config.toml
arch = "resnet"
model = "image embedding model"
dataset = "gratings and oriented noise at many angles and scales"
train_examples = 395000
image_size = 24
crop_scale_min = 1
horizontal_flip = false
color_jitter = 0.2
targets = ["scale"]
num_classes = 5
embedding_dim = 128
norm = "batchnorm"
activation = "leaky_relu"
depths = [9, 9]
kernel_size = 3
stem = "single"
avg_pool_shortcut = false
widths = [64, 96]
am_softmax_margin = 0.1
am_softmax_scale = 16
init = "kaiming_normal"
residual_init = "zero_last"
optimizer = "muon"
muon_scale = "spectral"
lr = 0.0087
momentum = 0.95
nesterov = true
orthogonalizer = "polar_express"
adamw_lr_other_params = 0.0012
adaptive_grad_clip = 0.1
steps = 11800
batch_size = 512
epochs = 15.3
lr_schedule = "cosine"
final_lr_fraction = 0
warmup_steps = 2360
weight_decay = 0.02
adamw_weight_decay_other_params = 0.01
Rows from block 12, named by matrix and row number. Rows with one number belong to one channel. Each number is 500 + 40 x the weight over its row's rms, rounded and kept within 0 to 999. All counts start at 0. Numbers have three digits each. After the name is the row's rms in percent of the matrix's.
# convs0: first 3x3 conv (model.blocks.12.convs.0.weight, 96x96x3x3), inputs 70-83, a 3x3 kernel for each
# convs1: second 3x3 conv (model.blocks.12.convs.1.weight, 96x96x3x3, transposed), outputs 70-83, a 3x3 kernel for each
convs0.5 098:516512478444491477558472483460529543493508417539555491446463456495510423541449505512540539468562524485483501510520531528443500519526482540504551536543515554510489437426532503511525476489490420477503434454428451496435521506506480471509490479534541471501501473500516517455428565496406537482509448459547490505499456522464517446539525586493468449472502533540508487498479498544568491
convs1.5 099:529506456463461466430468521489496490517564488524497424552466443495497450499523449501571482457535509523447576533539415531470445512421527528523520493533462462526547478504438546573475475504509505569548467454417480482479535539432465527571495547485512541478557491445455440566495463531480509555387475509512528434474459471501507496445444485517555429503549452494497439466474537504541501
convs0.6 097:488467517421422542560506496511562516452511560499475526473410502499468437443452464519552511477484552495500513553511465441463477507464503544380461526516472471508462475521471539548527563460446484514549491531575597505410501471507488545498499504530476503516512521480490548503517506485412487504491500454551466452519446546459545485557533508468502505428470454401536501470499470463561513
convs1.6 104:462505524525447502496488490486514437522471524485511471495513488509519455579516466481528548582475510520478467480493459452551490466519542526403495561481461479486414408503488434491530503497515511508477480455525545461463485441458478518558519485472468533492453469521543518504479520479503475493510468513483447516524411530534469548489450486491490444479439524528564522559527540546485485
convs0.7 098:486489581478510533503486504463528503442501463514492478461468462439487443507460520502531508494474493455468503525557493429508506502493440439496510496455445443549489526489548498509532498472518509566591567494511541388518532491468446449471536499560501549528506436476533494472456447555486523456514515468591520466443489444546578523466426529450465545480469526519545559507561543540484532
convs1.7 106:509476472552466567563480550479478487433517492522532547497466576525550521449522491486534518509515536556537512516509457531491566515498524512500488470511499451470468480504516508524523491522514443477463521476511454449455499439454482518547562493507471517535492449497569507549514565485527471469485479465519478461491557444605514564450514506395535477415468576464489548475476551560488534
convs0.8 102:487496503446498553471494477428465590462481584426525536494468484443551503546568463516512488493454513508552497501517490513500484504513496510507551481421544464489471504468552523551486449460533466540411475521480510513446487480512516476490529464529450551564574444544517504510500540526511496476499532481498470512497539478438468483423492495528460497504535511484526528492496567531486502
convs1.8 097:504536518506523498564497449497474471453502512513542488511553447483498477527540536524570501465520518493377440407503540508424474496461502507546447513492497414469489524412555448457549513530547506440520418463500450524477537424566527613495516506525518517509518498455461451426506441533508513415479527506485538581497563547588550535574542520516516527551501536507482527497505516469478475
convs0.9 100:475466504522533474518519470497460423450505457505501511521544531479555555441500458506410457482450442482440463535611494485556512525511424558513571466533551518547529461472451456469395517507428541435453557503522496497542482518519471535503538503503569397503502477519467465465505499484551557527531561536557529490500428503482437544515499445446477539483502550550526467544513498527418445
convs1.9 095:536458454483389441452428517582486506479506485543442513527453536515546472444468434497447479471489442508497401424532520484533510481544525540545459544514455501469536474516467499507464525481430521493420502508436488431468490573561503492502409538480522511497484479401507462414508449429452423508501487440511500546453431533483485481493481444515464445469473486527504457598489403496534502
convs0.10 096:458541560503522488479508543474433562503472490469481515439476475533534551456478502485519467522470505510498543448451522509496448448475437457514551466533477516508531503550449523488435571480423460515521433520484483560563436541493595501442511499475469479543430497507520487476525491437437532479510510490521516543494523548503470585509452553457502507561487523512487536519489510535489491
convs1.10 094:435498488451469425400392500457476429444574480463486444546478425528524476484456469461515519550502506549528507562515454556416474581509489514468496553529486568507550495466544486534541590526516488506477500497633492483535464504522552509502490359559493556501497510475525496478558539526524553544544510435517456550484450520530568513511487503509489504477481526521552477472485457531470485
convs0.11 104:484538522532561507468465585484487500567482538509504490442463445502538523423544475447397444522464486489504446513436463409541445541573416465515503494521533443529526493515470501568531477536488482625537505432495565462538529488387435417529499570549519490441526558510404466418486538514437476481518508462472484496540573513431448464495516423498507482436520554510514441505549494519520402
convs1.11 108:494540532532504530468478456537506544526501479568522540486494465498530476467573595503522522559527551493485530492576484519511483497490539460493479574520506477546527542521555519525509545569562440585519519452527471482505450475480534449495508507537489512472464568507461451477559480463499465516481554507510510522443566416477510524466507493493511527529498495544495515454451510503491478
convs0.12 098:521499488532580485548467487517525509486516556538465544552504513415483502450491543519487472517502434522489457519534453520531549470442511492552461441459460505585441451559451518472500430464492479477513565493427495508512524456451475468529471526503515549526520605539509494484523460466488514496462476460470492521456455548482434504486524554466550494483492492517522531486461463524541441
convs1.12 097:523509520570463492528438496519540518543519542524469556503515487493481546515527446469498514505516484506528515568491534421505478498594516447494518483494502516451563450494465492419502531433459543494509502402521492513491511479497463483578543463500478427550500568463461544486510527573533470512514459461491552553500555505503561574543490497485534512470533565483535497519517452558423512
convs0.13 099:518509456549451543492439458489493522537482517501558450481528515467467532439525516469506533492471524461489500476562568492521505555536532446547520443456459475534528475517476524495478465487521515522515496581475461419433489460511456434491465482449478569525539523530593571481526476482486442525449472420395496547529445528456417547508469541503514521524541471437457570448496472503549517
convs1.13 110:466475488530491482525448471481517492419569455474539461464502446491441521537519446539510504508512515443494490527416511563526529480566630533494476423531510471491489457514508497559499461456416462460539481537493522468482543422492507452506535504446451463524550536489510532568434496496457555494541528477457497544525451532470497515467536511513505501494520513480555529530487554513471445
convs0.14 102:492457488494518461474482485482505499412508491472509586505547468483511483533557547484503461434535501463466525460539512434538540502512510525552562482494463562423444510555446520464492470540492496516470559418492492455470494527431478494530427530500527470512475615552578494516512517508453466568500496551431502521466458482568484441474507467502455519464469450474474514429465621509548526
convs1.14 104:478490535541498457492428485531535476529500523533533492467493548501487503453470567509484516578538459567458495495456474527456497497513519509497525413490516545467475511489519526436558491531495516481460519541524453477501506555471586471518456501526442516499529544483482469515607462501494513548447517428471477497503556444475451482506525526450553557539462534433435500469492492572477473
convs0.15 101:466468494466501499539483497530481455538531526534473465489565488501480487481500447471541492479486515508478531491457467473524469483494514473553460494483500509438480499460473474531532502464485446591548422490517416506501479542556499479474415529485546439522601477502662496500520492485484470459521465501443503535477458484472502495477455502448580447520501498531491439495534516539525466
convs1.15 099:473512513440545498528471471470459533495530508458460455545463495467504512509496444456509509475521487402503437510454470507435574459562506529416498449504526449453505517486488501540485461542463556544579511500592436646576411543474434513487499487507508516519565482497473491506529564549512533493565534503511458498490473543513489532612540513480509504483531498490510495524548521529522488
convs0.16 099:544505515523478528494493507524424404421574487482488471541451503527519482498562438483427503523501466466455499504525432545450488476501486479492575537492484533405468491403532506508473461481520539490504543496561545530500517510531559512485482503416583571548479542525459522492498542476521527493429514498504461581467394590486470455535493537516579538498510455523490529454514488513501583
convs1.16 089:510521515520532510512491488475487550489409502532455468439473474484464430579478508497446500455400542524523451461503509516512555463506539494530521460483584452459455495450492469473466495505528489408462488421448542516528484500430487485419453602546541450507470545491506535514503501458449536532504491529556480479468569539493522408465505383452489436552510485409430497461432530545534515
convs0.17 101:550481486474493505565535499498500434538462604423479443507469461561479480507500548506492533492507537494530467500445479478545484459477453486470508492481567449421535509464555517537526484543538589526512469468533536464585534511460482556490520437475467550480506475533530495544528456482471473497487471491529515513506427495484436512536522536502552500457469552421580497516519468419471515
convs1.17 097:520498434497486491542522546432494507456499527596478472503373488531501459460528413513550474523399499516557484545513481463577454521588457451465485430509519490471530545581487525499507454427474456492531489468504454476560439453535555519475515534454553515452475514405537473528493506563513497494570542481516488500513496500442517510479560497437420484440459455507484452530507463574547458
convs0.18 104:462505558499523510416497609475591463480564509412466543572580554514485461443497522512510395502485510455525498465493479512484534503456508443467558488516473470505459553433465422473524466497496544510481565477516454519440560531492526475539432550523487550518470496537533514594491489471507540496455486500486467494532545502497425442537520436462439492544490502467546468524464559450544478
convs1.18 096:498502560520533513536540453513564519479508458567482553586492495486509538418542503552512496506548477483536491518562484467421510434503518525475524554481491500599454478435441549488511505479506485497538522518481503473471455475509485549466498539444474476463564513503461497473508514529488489497531510515461495516554527440486546483564471576498488532438522486482485524461474453497527488
convs0.19 102:476584487424563445558491486538531528494481476507487450512451467459545442480484525496517534403485526501508518455516454442465508477464515503490519503509541446455451494586478506519442537531531515496415471534504558505497465459548476530466559485509553480524446487546390566479505527521477567451464491455470544454472471507488538534509489499460442483494522561533497505405432418533490539
convs1.19 098:479498445476441522517482453491555540558488534493511501488484508466518486511544490514542432498548442546488524420463442431493540478592454497483558395520479505522500466518510482520580480533528500522494514514530542540494453431456509520508511497447454521516506516505500451471548520501518450484447521472544475484517474568532560476490484600461473496482543477463536510493432427493464470
convs0.20 100:522479484518495520503481535504534484445510540424582425478532459509427534520476477544493492545469535527496434471505530479480465512563481558510469557478458527435535491473492509443564589477533503425429518522430433460432556460510498500505516419478488484538516475492492611486497499501524496483431500544583499465617496489595547447547446519501468466458543473486452531508512468502520463
convs1.20 112:419444465424478514458474512522473512507532530452531429482505498543505552444486492514502514451576547480517469545501532502503486538611515464517556484470495517534510500582512554511511533456514503501504497495492520519494502531490488520484527549513488467523451438497545558505478470500481497509543486588441484462457465423487500551617520509488496514528496513496516587461521585446482484
convs0.21 102:475462453560555504546511437518469473438482520439483461461504505472536491528544545509541516470523521450459470585576519504469444475518474540536508522464456532461469499557461462459475454462484394471504481552550579565542505571392463496439484536470486483527457500453536460555425485488443493518514537464492418551530524384521440502470533531481524470593525486497552428487506502458466492
convs1.21 094:483459444489459415503560491479540499507428487460518526595490514432555481498496416418466480453526472476485462493516548483506553470492522570496489535551519534484515449483555484417482568479486433517496484496447483503542415548528539492433504490496460524532505516501444515594553510506527506469407501477431600436556534497513532492459530517479443531492480483476477557467560547453502488
convs0.22 100:553518521501477550523475489486493581457580455509481526567543440499488539533466505510488497497509485443460509533508448503547461484549522561458491464474490390495524599480441544415485524496465482495492451501455447455483477459448437466485477409477481520515497540484526498530560514506521485536544477477577525447530495440563468429475438528495501458518517487601574524455530500533456509
convs1.22 098:478495428481506509527486464506497472490438478565484484531485499483526455434502469489511490549438476556553512507502423476543519479496457528554529505487462529441493486571504505503531521482552470553477540554568490414504492478481498456448482552490471531506526501582449505510483507561453478490521446501474510424529492408584514498490520503555454473503569478520458536424417479450558501
convs0.23 102:512464465549497463519459470513510484506444548502496530484537468502488534495508457507484503497480529522513457542469461497521503493451487470483478545555488539526491435574467488543492461422503480527538505549551481527533563527518513475576468529528545521455585422423557561482502493474469430498510507481430542465522558517482504527617555519558459548506519474438505513599472448507464463
convs1.23 114:503523525487486521537511457507496536525495485495431502513544557484513467464468501482512497483517468496538484489482505507473462515480527434452440449410413564559505566501496541483497553537460522491497422495490492609488565502525481552472470447524444470506445514502453537466478475589465510567502565525520543493451463531460515462487536537545501465557461458513494485438554537438538464
convs0.24 098:558537544494464537456491446491515474595571511495538452557420553451482469478486469507469508491528498519495495421484463514557520499505588467491509475491531540486519505486492583483459572534441552519499418429549410531433539494498521456490467429494472520519487586506473521478549474538462466462445442473461496552455536615498514518496467482589581491493562476549479505463504474469542503
convs1.24 102:437489486440478491502527462527560470508498433488542516513451428465548478528422514536496560518482526461542538497540442503513544479536554546515536565535492533538458534456382484492427453481460507459525520533502465536511544524480462570497559493553530423442519506486502499455518503495444462478524450518439447461416502545475442447500518434489506465494458520493462491552498518512505460
convs0.25 101:464536432412493493502506521501522536541482586561550480517622454529489510508465458483502426536545554519458569524539504521459505493594566471436453471517430567513459511462541470491518492471511421566478536514505464477470511499464519521485470482517464458427466484558647512538513529526499523435478486551462542483460481502520620549494492472515481515536525494519455413515507514493502631
convs1.25 096:530509517521528551477517492467435519548482526458483468502524515500463447522515442544576535495516457530497520547468523560454472502533527512509476489543517469503517524434507520484514540571596439538519464524518457482496381516558543465473441511555564552540491483440468498520582513474489533581507533453501501464518519567559596457517501483545488505493483510464539570522542488457403465
convs0.26 098:539446467465491510535487491521427543518549546566403508443430440467458543560496500505427444489449504538530503445478597456411525460539449561485535468503501504551447524567513510527473526523486554489532460436487519585516545476447543520516537552511456470492441479556473448482546515504504472495496498482462453480558398524464477480526510524469494542509529561457458495542485509464485453
convs1.26 093:442417490451382457476453422429433465521518502483495540551448474515430569476535509483471453562469503511460486579566527526490514491520588484478523473474440478408463488505543522480500551567537463437471491471482451452469493457538466565547533474545467529427533506502512490542513547549514517540532530513460454475538510496508506522493459550497485491495504475524532512516579503513500467
convs0.27 099:476425485587473425621491515568520460458428481459563543452486524532533448496477507452498494504497473437500408547535467541482510531515542577459502544506480490383526483461470561545460528506465499504494469433413492431528439554517483476504438538567527490534533429519450485489448527477521543495514497445579470533509468509514461486517455478543504439524433467467511484501478525497487518
convs1.27 100:453481440529551528491490512562517452532493415498536487480493482447502459466465513500521544532454511511536517450476502425445510466554487445533532430484454405527465516492430562541465608478461513529513442505494525568514523514498519421586474371515495467514580499513486567588530533470457503455559543524449455481507448500460455478511453567549496487518459537480471398522493451544474497
convs0.28 102:534559533480484594490467495543470471476465527436516561467445521509434474437488475528491529501498478445463477506571517475517424440465461538523558521439504573502449501500496470431489431505473535580496481531529452500514533552593564380477531581521455545564471414547405517498506469497480498488481542570512558447473481445444478523500452476468477515502511516541481528436481482487464521
convs1.28 107:501490465413453483459451416494561554564546543520505474489544516472438555503528489486503514495510465456415417443550428501487534551458564519535452557553561463569566469537388502576440504526511447468534451500441422422375444494546542497496477453580440457452490530536468468492522495496545531532417475496535518552508470567521529481501525483461509550519494479503529517481423516488525515
convs0.29 101:535464487470523512453447542439443464526353465534456442455518482441563531478549486497498479555530517518516494486450598452481511505492499534514413476501506440528457533510510463522449521506500498517497538490531537532522506550505540465523522441459495438458514477577533442544466515516474485513493495547517450519497428505425482590517546560511478462491473466476543483533545534483454475
convs1.29 103:465508497446490589544509570451489447513488472510494499524488514559434505491470433502507510564575605514470570534556561500506460454498477452508506533404456562520475495546516491507494527486481455538476498519491519472484503506443519495536446504491509438533487536485462464488465501512545544514406490512433491502554544523536566486521513560508542500501538555531548483500452447501440475
convs0.30 100:472477420568515513562518555415513474460555483540488509503547470498424512503479496472475474516473485540409498509419500486480520509511472468499450489568537459575511557563525568571573585480556484510472456453483475445551450564493502469510520431554466558461462519481545477454564562447536483556486516532447508511523477491517556560536501476523452479520473500460565511511541511565498410
convs1.30 105:485445461503467459551526445491535523497430539497530492511492556541468510537519475523522515487551513495458447517576541448547505457540528530527524581528489513540512504500450468508600517525607482502507569543550512555501448507538520531487551498533495451528450468519579471524552490501504492509463446457545464502494477446491537509507610412445470486486479452504464502449549520501517498
convs0.31 099:469490501482488477525512487468491526496464507476487470531491445545537498496532479488533488476498444499447511540518544499551533516467541529435502493487494475483402586511514534463499514524476476484449541475508427486557555538553512519483524494469525503479431485529475473403473505528579490477554507487482517439472495462503438484483537552536550550464486486494451501489520485422468404
convs1.31 100:468513479514467481504458478481487543441502490456467457566481503520469499538496487557553554475494475561510524530484501455544559494498460491568527435517540432548482543560521499523495532503558560521528523461518571525560430478542412489508478434503512511467602498469461468544546463467478473451478470489460533444472506443441486421539615515500552433521518449480428457519445473477544596
convs0.32 098:571486479540534513536512498455463421507502468527489463510506500563567492465495471469495514512512453468463472483492511526442565462502497428456535449446493542525477507542490472497493459551477489460503425502530515498462470480510487547410471582476552449490435563482502520437501528564541540491473522486542483479516543519439464494492451485435544485537525501524517481532596509573542438
convs1.32 090:476479508562499422503512474559515499542443540509428513574467467449517492490517494508495473460445471365444468569585519457510496533465531572490540500474514553525526543469545515469505512512498508492481554482509494513438532550506504523497405521477515566452590511553493468458526411521473466534582448519539520488439541459496516501522392485487560487485473473474507469423448457488523505
convs0.33 098:502462519554499475498498492506481464532523468455527542459472432501466486501508495472496511511545499500559518370490409480506485512487464488489465501503494561453516523514515521522497567506483498472462478427445446440557430496430562474467516495520466440554514523508531475570560502470492509462523506536521439530480425444500536476452504519495582498546477580467470579466470472467413456
convs1.33 113:469452459458405447440389422460472466488532513512564537497437463527497482522491455425502521477487510545493496559465455603537461544555477531549556546613532429589554497516472438440440474536490482468493506447525490455437468462550494541532492467517438450497427433493477428449466472505481476524486523425468457463497486468448499540474504497485435482493451511522529504468467474482437490
convs0.34 100:524438581505469513471516476502425477489428459517552482505480550488542564539498511466452500544493531488473513496515414484529523495508618484447415500462569490411538485492465383548590576558611523488576588493545504480488468516489482490438476491480499456515463510547476505560535527524539526507523504491503447491504505490556479517541494479494505459535495510476544552527490515473453493
convs1.34 104:495467499501435564461461538469500370506489441484448461506403535521476442487514511478432511527523444515525445497527405428503469463475516453520509484575488526502465496532584498565518597534562471475518514454469545482546470532482515496475596527457502473470537431552483503471511538459451445537583500503438470470388516472489561601501509598458484487478557520485491546463485526481511554
convs0.35 099:566525436466386470486481458545471469425528508501502460547491628598571559521466493420514483481487427473462518489424562499481531498523512553532476551490503508454505474462488448442436504589528645549518589492504442500435502527582522463493495479489508515521461486490519631449495540554499538480463513468470505525466444467534530467488486528427551498513525464485450529500549499491491488
convs1.35 096:454553464536583535474553494493459552489474398510526434505487428466499527473433489481416531468477516488561474553541497481464525471397477523544468534483505471575506548493468501494510502509556524484527528459456471480418584469463442460442474501547424540428510438526531531534532512539524440502495551553499520581442458489486543489499553461463497482508542443503498508519532514531498441
convs0.36 100:481476465458466484482498521499456437477479468552451480505478486467511553474440463538582629558495487573542523514518431576484484531525470479462482487466508453499491490535542517457500463489453491467446505429528486574488503464561495502514541583426551453515579520387463463437556517501503488529477467565509480436490446448488463501490480519486453481518526478484521517501529482504462461
convs1.36 104:450418441512464464548510443457479466487476388481504498533542450531547487511563480506516469490505460526516502472476524488476487503502529514449439533499584463485517565564535551495471446428453525461501486512481548444469459472538425548517506469513528553505456500454560501476512457440494471553481404460509485525612511459533530471511439526480500504560532582426490498469404534493465511
convs0.37 102:513495453514544504599541557547491505554496545507546494493507415407573483509499534510498464515504515444461501431465494601484521476475455518473532459483480471562422459485489494510538466476527489501490483518473509524453539522521476560509514490552573506491532461488550458564481521553523550559488534555540494504483511529496467513477535481495503516501489522558448484497439459506441461
convs1.37 089:506470411439445451403503488527549585544552481578546529545418568449501478457505432460443405441556499446460521564539490572510511491491498578510505490539519570487458514488586583536575519529575502513447560538438554513578481428464498489536479591529554451468523462529468474486456426460431455508425501565494496450586478420420489455578509503466514438540489462526509494498499523508466548
convs0.38 102:495512522501502494492549483444595557519522505501523469520474588455570513399423462451464520475435549515521455475492542473571549506491567458538517495593514490497447437440449553542463522532516535440422549531477424559487475514533519506536551537511547549572455482564497497377513485504465525438521538451493475511462520524534554464482533476510512463528529462546527566486466531498454515
convs1.38 103:487464560557489489517489496491554558510562468465536509496500516480494471449484446532535482489471484486545477456511528515513536433519488403507467487473474555495417508481463515479514464451536614460460468494514518533505469506460546569535547420552501517513461530537477451532560424510493463529451480517417460487583548483411499546550475543522478494446521515416490497568522479494498540
convs0.39 098:539585504513540477561571495491501541445552540530515438532521474483460517511573495490471496488485479598497522504553540524496535505475454466497488506523444520370567483489516477520499528489451449517443499442544552512505438506470469498601529509461467531551542514456571505493434523558503531486530512517445504459550521425484531504507533501524514448504464476484528515527460559491476477
convs1.39 105:476530491415480423462476474534516503496459495562563557407501510550479531526548510477501502494521529507493530540549541521498464461488508602462539493469452488410501497542485499485467446498514493503546437430503526465493465482581505470518477418523512467530483509533429386472554494552483457520461506515476438424541513535521471442492546442509480450518436458459482458527486442564502474
convs0.40 097:430575533475467493510465569534517494442519514514523427459565464451507466555445531493549487500454497530502451489542509473575529544436479524479524521476494492497499519465553493468524501521500517571601513476533483491473530562413552418491460437522459529488487460470494449434465530480490497475514503537454535594528519373561543488451460510534481500560479502471520491474473451532524487
convs1.40 103:437465510400469482514460511586551499526541534503487552524489551581481526517538483425455467480524482488508546511567506544553495535578576509497512464536524505519506525488502527506522563522537528435478500530467492457430454499481541605482488510532515504466535502499516496517497571539467543423448531504455447451539523522571480523506463558540522466473489546525516515485566534526467515
convs0.41 098:444522442548508479514526467517404574448483512522518539507462436494490482498521452535529493481507495529487504483478455425535561555454552529494468516539525563475542528497497453461525497433521478539468524462511479442496476546478489464551490505494460501502534437512424511529441527484413486477488475493560516510480471463518518559484500507481508501498532452446561457539442499518572509
convs1.41 101:428473452439506478524497479485474466526503461464449524462413470534479531452586454455560496496561480489481514461465471455497454504482502482491491578491388555445527466513577510503460525528496462521452464426528488460476517537550451420482527535496470511479463529483486519522473553472515574465498486514544484509448451524507544505578466595496508491515537502547483433489489506504485470
convs0.42 103:491448414469473465540569518502433521538448565453423405464406491514454528580503536481479518495449502486470521518477512499485551530452504497509443513516516472493543488446525550509545526449517468478409500470480535541478545483466424480486546489481519513482535503528525531567473441473511413417516485499539515441581512531525382568512435523555454495534483443547572485492570505478493550
convs1.42 094:488487497471552516485475482498427532455407448456523525461492474445535512427504465492492493518517470535505506410430528549452551485513550472517552471476522520456483547557494491509535467524540494546562545529558555527569515479525376476482484509531542642458474527478556512493549563448500501458503484523456506472495481445457535484490476471561523484449476436472454462503459523454550533
convs0.43 101:521446482523463496446478465536421461509409527523507575471521529457525522475495521524443508488493465522524487493454466512484519459462550520478507456502528523488461575490431522473436503405492545537473583603487519468413517505404467477452493499561486497471476460496490489467465467557503518510466500512525420538545423482475537517508493531503497554543569523553504503516480490471533537
convs1.43 099:477527493461500486509468481482427470501489504582482411463407465507510534460473512447495449517469501503538458525496553488535500553498575517480454438520483496544491537490509575544546484499490590508480478516483459492459494438496538432492452525551468429534509460518548466444446537471556508447497524488549513514522572503483548550506484438513376476485474483507468511500496485548470470
convs0.44 102:514388472463453430462497461513461560502424503459508443500541441467468505465442454464449501502479477491532527540557479504454526493542477496519560486494542480457546459493440430422467488474471469509520479491490449568495542449533528433487465475497541593508520538441567507503465495472501492503595494506484613500487446487493504520533517455542580529527496532595551545529535544578497555
convs1.44 097:577513425522551389553524495483524495512523472467490480581539559544608551546499474492548516490511546503534468573567572525549549513526538549514586485499508509514507518529460479532552506471489517440443490526489496567475459492558509497504487446450502455514470461497445399436563491464474450498511527469524535543553546457474492552501494451512542485462480460433478368482498431422471408
convs0.45 101:438523486477547491428578489473463408528461446407572457532467408530426476479535554460520445517501481464518516488472437508475483519537492477477499559493496503484457506501515473532479507473453515578522494498504547497503501539602517450514439517504448494446457557476503543542481607466526470516494474548437518529481505536503426482445504482503512545520542550519402483528517510436522473
convs1.45 101:467554474474506463463495447452414421502430499565491461459525562478478493549539545380419398441492420464449467511534472493513529505529447454476527463544554411502562470430464449403473498457511537427503545491499569531506503542477467526475485479509485577504493508527564512452490525489487525526541489556478508481565605521519460537462494445451458481498514513521520563530538543549502507
convs0.46 098:499438487433489482486450536445509513537512498479554541542440475538445471486521499510526555482491544473512450412454477505575421430506588476483504476506531537523520543551502493579503564540486502470490526497530604387514466505464551516509482482481458560419452512542513526455432431494496473534556492461487560450448498562440520510467483508472528538489493494424540500479512533516522567
convs1.46 096:461498517543540507524453498444408495559516511527404550490556471485527505552486450472494596587448442507469516529522504588478509526472552545509538494543527513492515444392538564459454509522505491495472485534541510543500465484533417466509470494445550519488522457506486580458539517453515520562488541465457482484466482519529468544444465598493426585529456486613533515525545440467415464
convs0.47 098:502577521463542476516463606530528488555446467481428469497483506442480504550494505549482487456467488524471501541522516498454490432444526524443484537495461376505476490491559457588474495512507517542444477408493576524500519504542436482549468516500541555484557488557492533519491514454543513542482527453520496497540494506444461504435523472479470485499529492542528479491501576510453520
convs1.47 101:460521465477401474459420486536568557538488484469513475509495529584538483500524559497452475439528500574510498557534431471484552420542501490513482453461527486462552519531462478567489543503508539520474453498441475483444521577539495451505496498561577473467429556465424481478532502480460497477483468550477444488475476567488549536512501460548468593583486473526496465497459455435476494
convs0.48 099:482483477498486460519406553460429465408501537472470479557553511498482556448528566461501494445505486449548565552508468455468542529550523488503540425489582533507506499523494487515515471523514461515535468474503458507477493552442501511514496570448489507556512529514517491457529456567468476494514559564488590455400467487480488525540467462506503564492567512530502510486533494519582535
convs1.48 092:532467462561516467577436519494511538509494499490473517474431505434511592514494475490496437525480438523588477509507488509481486524495491507561503532525512544535435421574599493528527545511460519438503458498499505467422464563509430553535523498494471455438474515423428496441460492475514541459502502488455530589553524458526532617542498489410492513516418484457482485493492487435523450
convs0.49 100:493546539513467538615430526514529523513465511436555537465490507520478488537480538557545559537522522533441465462496479488544428478542453549526465488510497492481453522506518521459447459491423457529521377516554532493483517532531491529428418436488574424427544420428538426469475470520471478505515503528451520503516485464494529506465524511498483573471515484522490511444533456530502573
convs1.49 097:439492459494462489440498478527534505528513519503549519538508481572553525444477451542478533460578534547465474549521479531528470522493475541444524520518481549475521517575410524544465520470456489481513431454498455484521470529459547479542434474494396462512484543493478517565475565495542441535458486491517493454519462472449486455497503511501446498513485544434485533432405536488511580
convs0.50 101:518523444458539490493424524554514549543556408485503465496484468494465507513506419490539456496465518527442491439503495531519552494478501536552537545483513509533495527518447536505483544487431517497537486587622506503476520565438429499551512464475476440494496556471463448547535509482524503434491460463449426479463520502483538548490513526497491474504474493457467496505538563477501496
convs1.50 116:465479516497504591506469538449538516490490531490486537569483534569500470415590519507488440435496474513495411564554537467486476475518499447518493483502478546545504512557503551567510490508529454540434447492509450499534486480453526541468510521501634579534512456513505541489466470487485505499447576471481554493450500439470539516519507467442505458504456479527541476585552434539517471
convs0.51 101:472540511454484525509567556458524508457549432481466489450462431526508515504498505452462499498497525462573553571473462482502511485553555500516569472453480527504468496453520488484504512552511481528555532565553516483482444511527520457473441446550538573458488597402413485512467509470436550513539500521503556469556524501544532493491544483455568483509506534426509508532509520424446461
convs1.51 095:467475509479499496462431519484484441473452488524480499449456582514513503520540482482515588536464495565545467531550516427499515535466545514457464470561518500496503480568518461540525481526543494511497496446427532593481470557480454521530449497516503450483551498547483504487448508478483472515517471495434510448476399395510468480424429574492458448504503533549557489462455548556550498
convs0.52 099:452527473486502462490511496486521534515480466460459558493454428515524516435458484545507469492526509513546522540489435507553480450460530401528521490494495487495398512505517503514473511488490459540532467526435482588487536519477540457540433498555401416495428455425452556520542491493475517553468430502445477457470516523494491517477485474495420404484483515531591524494514455476515528
convs1.52 093:536485479520499564564557601396516465472501468399426563529467460449475571432499506505533600556565528518578519501526495438481461431482526486495458528458454559521491475448445451469434426419452522495492531499441515500456464462447500489463514524488529444445558469453482534551501532488494508588486476433507464466469523472494513465494504490492526510473536456528538460528432445453472462
convs0.53 097:554495501559506488516411473522505501498550473475456490537554476511483406523519455421477489501448495495407406460518456490435541410561478505489487532518499471591492457521465470525489461497575539537548533498405547461448527415509513519448507558459517462520479495413561488505505567538545466493559528503425553557440430519482403526476525492500544478579529492502477518455496501501503453
convs1.53 100:452483480507511511489482469406445417481510504508483543513474478512555507525487550508537494434551561493433436491478440561515476509533530458434515485424532601476491538492443429458562469444551461512507490425476488439518539509456446564494464516576510507490535487489567443484552448463532464457538458427505586508443535515468527565495523520559468541437428445546585540557534481472438479
convs0.54 104:527502496497493501492513512445538519526542460418501471520528588454520463482465509502476507526533479519482484485543522467513500488503469502534463449423511537521464540446484449521586510499497534475479476448510549474621480457555436585411570477591564476487467509529494589467426523524465514470438425485450554458497402520420478625462543493482503465533479426524521507456553510499523558
convs1.54 096:477454499489519561525484481489528514550547543489426519555443488462431531483437450503533469504507548484475563449468466547492451516465539531458478417491392474529458491533527539515498596475472449506446443482544482420495533605448491445530498568616470496542512570486559468467480503515595427513467499575481461486427499464541495536521481485496555476452612472427551563438499496534446479
convs0.55 100:430502577454510534489457528529400495487509481471520560453502492487495520427488486428535441457489491507544514500472524423528535447500563470480507517509504438557399475513409557513475587553443457515478496441419548534507498480459538460564467506526486445523439530543491530413458470499463483479467518476460569440478578461515568463465454516517467473536476494527565449485544554490552504
convs1.55 100:497546495530451462544498525535517561458495500466502498467456520485468530484432484534492477598532514534457489490523445466494507524532532479446485487475476574506480447503453476525442423507538483532504519513483541479563515488525561527535577490498525452408494504518466471445501481448497487512440535526516497462560495512499506474489470501470459475459514502509480500478489535517547542
convs0.56 096:490458469434433436416487495510553439423479566422505490481511527452570512489458542526488509497540504478480465460518528576454482519559528463523504512505496485517426529461478518455462469545589534449482432480481467460507524536514522466528494482446455552502515479512514539523450448462442472531414536486475477517480500502542492495508483500457473490403467555515538492504528584405530457
convs1.56 110:461454474501474499499523567415479488435420464536430422483541479493551530546526558502523496551502474593432536574521440492516446490526479568506503534504486511480435565607500498553503479531508566590512511463479481492484519413476583460518572516492480416449458495489495556496481477466533512528460444461489487493513494546490420507528470560502491542423511486533475501505465487562506495